From a checkpoint of a small contrastive image-text model.
Model: text encoder norm rmsnorm, text encoder activation squared_relu.
Training: 19100 steps, batches of 256.
Rows from block 2 of the text encoder of a small contrastive image-text model, named by matrix and row number. Rows with one number belong to one neuron. Each number is 50 + 12 x the weight over its row's rms, rounded and kept within 0 to 99. All counts start at 0. After the name is the row's rms in percent of the matrix's.
After each neuron's rows are labels from the 100 texts, of 14848, where the neuron reaches its highest value: "tokens" is the input token at the peak. Only what is clearly more common there than usual is listed. The data: close-ups of made-up surfaces with and without defects.
# fc1: MLP up (text_encoder.blocks.2.mlp.fc1.weight, 512x128), inputs 64-127
# fc2: MLP down (text_encoder.blocks.2.mlp.fc2.weight, 128x512, transposed), outputs 64-127

fc1.218 347:46 40 59 30 26 61 39 67 36 53 48 40 44 41 41 32 58 68 40 54 41 35 59 64 55 42 32 51 38 39 60 43 38 38 60 66 43 41 60 40 66 52 41 42 50 52 86 39 39 60 54 63 39 40 38 49 45 59 63 34 35 63 36 40
fc2.218 410:45 43 67 36 51 56 47 60 31 55 49 43 35 35 53 45 44 52 28 57 44 19 50 60 51 36 43 51 43 51 61 37 19 39 62 59 52 51 63 45 69 55 45 51 50 58 40 26 44 56 42 54 42 53 56 48 43 54 69 22 30 69 26 46
tokens: "leather"

fc1.37 416:58 60 37 38 57 47 33 71 63 61 57 67 35 61 62 63 29 38 38 42 37 66 38 59 36 56 61 40 48 56 41 53 35 38 39 41 37 66 52 67 40 41 65 63 62 57 39 38 62 67 44 35 41 60 37 60 38 64 37 41 34 50 60 41
fc2.37 394:53 63 42 43 55 50 34 47 50 56 53 69 30 54 52 51 44 30 42 43 22 47 34 64 42 55 50 30 45 53 38 47 28 50 59 46 32 61 53 59 43 52 72 64 59 62 51 39 74 56 34 31 34 58 30 61 38 67 45 49 46 56 52 33
tokens: "wire"

fc1.5 259:49 59 54 55 60 28 61 46 43 67 50 49 58 40 38 66 40 43 56 40 58 77 46 66 39 41 62 33 49 48 68 39 56 58 66 55 44 39 50 40 41 55 52 33 56 99 30 42 55 37 59 57 37 65 61 66 57 55 49 41 44 39 31 52
fc2.5 414:60 57 75 45 65 53 60 38 50 54 60 61 61 41 39 55 42 40 73 43 42 44 34 44 42 44 67 49 36 57 59 35 60 56 63 67 53 48 41 32 35 65 48 44 64 38 56 36 48 48 66 60 37 43 56 49 74 39 62 27 20 30 41 44
tokens: "stone"

fc1.417 289:60 35 51 42 42 64 46 41 59 36 29 60 35 35 75 56 49 48 62 58 50 53 73 30 61 39 54 66 60 60 42 50 29 64 34 41 34 51 60 42 63 33 58 58 49 37 37 69 59 58 51 36 60 48 70 37 57 40 50 32 56 76 71 50
fc2.417 400:80 44 69 40 50 89 55 39 59 39 37 54 42 47 74 38 61 46 72 58 53 49 55 35 74 49 61 64 57 74 50 53 33 51 37 50 32 50 23 47 50 45 58 55 52 43 43 49 42 72 49 40 57 39 56 39 39 37 65 35 42 56 62 44
tokens: "brushed"

fc1.63 286:52 42 58 32 21 60 38 67 36 48 47 37 47 44 44 35 59 70 44 52 44 39 62 62 61 46 34 46 41 40 59 44 38 39 61 62 45 42 57 47 67 52 41 43 57 49 99 43 45 59 59 57 40 43 34 51 46 56 62 35 37 63 39 44
fc2.63 404:44 42 67 37 50 56 48 60 32 56 50 42 35 36 52 45 45 53 28 57 44 18 51 61 51 37 42 51 42 49 60 37 19 38 62 59 52 50 62 45 69 54 44 51 49 59 41 26 44 56 43 54 42 54 56 48 42 54 69 23 31 68 25 45
tokens: "leather"

fc1.323 413:63 61 37 33 38 36 36 38 59 37 32 60 63 63 43 39 57 40 67 62 59 59 43 35 68 61 45 52 39 34 62 69 58 40 42 54 59 44 30 37 60 60 61 28 40 47 52 44 63 44 32 35 39 35 39 58 50 36 61 41 40 32 19 61
fc2.323 410:66 63 30 54 41 43 42 39 57 31 32 53 60 60 45 39 53 40 46 58 49 63 48 37 55 48 55 64 25 50 64 56 44 27 39 45 75 40 47 26 50 78 63 55 48 47 53 45 51 35 50 36 37 52 45 60 57 50 69 36 48 52 56 76
tokens: "carpet"

fc1.2 357:32 62 65 61 64 48 60 66 37 43 55 56 66 52 45 61 55 66 36 35 59 43 36 41 57 39 64 52 59 33 33 41 64 31 44 54 62 62 66 66 65 47 43 33 63 61 67 46 64 52 34 63 55 43 39 37 67 61 36 44 39 41 36 54
fc2.2 416:15 58 40 71 44 27 61 71 48 44 58 54 62 55 42 61 53 64 30 41 61 50 49 47 58 31 52 53 62 30 45 45 75 53 38 54 64 71 66 57 60 47 38 45 51 47 56 38 59 45 48 61 65 31 38 29 64 59 39 51 47 46 45 55
tokens: "circuit"

fc1.472 164:59 40 45 44 38 56 39 48 53 38 25 59 47 30 75 62 47 57 53 56 37 65 79 33 56 33 42 59 62 60 36 61 34 63 36 48 37 50 70 46 64 41 51 53 46 45 45 65 64 51 47 38 59 49 72 36 50 40 40 33 61 80 66 59
fc2.472 377:82 46 67 41 51 89 56 38 60 38 38 57 41 49 73 38 61 44 71 58 51 50 54 36 76 50 63 64 56 74 48 51 32 51 35 50 32 50 23 46 48 47 59 57 54 45 42 47 43 70 46 38 55 41 54 39 38 39 65 33 41 56 63 43
tokens: "brushed"

fc1.38 242:58 35 49 47 44 60 43 44 57 35 23 59 39 34 72 60 48 51 62 57 46 53 71 28 63 32 50 64 61 62 42 56 30 59 34 42 32 50 58 44 62 32 57 57 49 41 39 66 58 60 50 34 59 48 73 38 48 44 47 34 60 77 70 52
fc2.38 394:81 45 68 40 51 89 55 39 59 38 37 54 42 47 73 37 61 45 72 58 52 49 55 35 75 49 62 64 57 73 50 52 33 51 36 50 32 50 23 47 49 45 58 55 52 44 43 48 42 71 48 40 57 40 55 39 38 38 65 34 41 56 63 44
tokens: "brushed"

fc1.253 287:65 57 40 21 45 40 38 41 53 41 35 50 64 57 51 43 56 45 78 56 62 52 48 39 65 68 38 47 44 36 63 63 61 42 47 63 50 47 32 46 48 53 57 30 43 49 49 51 61 46 24 38 44 34 47 59 48 33 55 49 40 34 11 59
fc2.253 400:64 62 31 54 41 42 44 40 58 30 32 52 60 61 44 39 51 40 45 59 49 61 48 38 53 47 54 63 23 49 63 57 45 26 39 46 76 41 48 27 50 79 62 53 47 47 54 44 50 36 50 38 37 52 44 59 56 49 69 36 47 52 54 76
tokens: "carpet"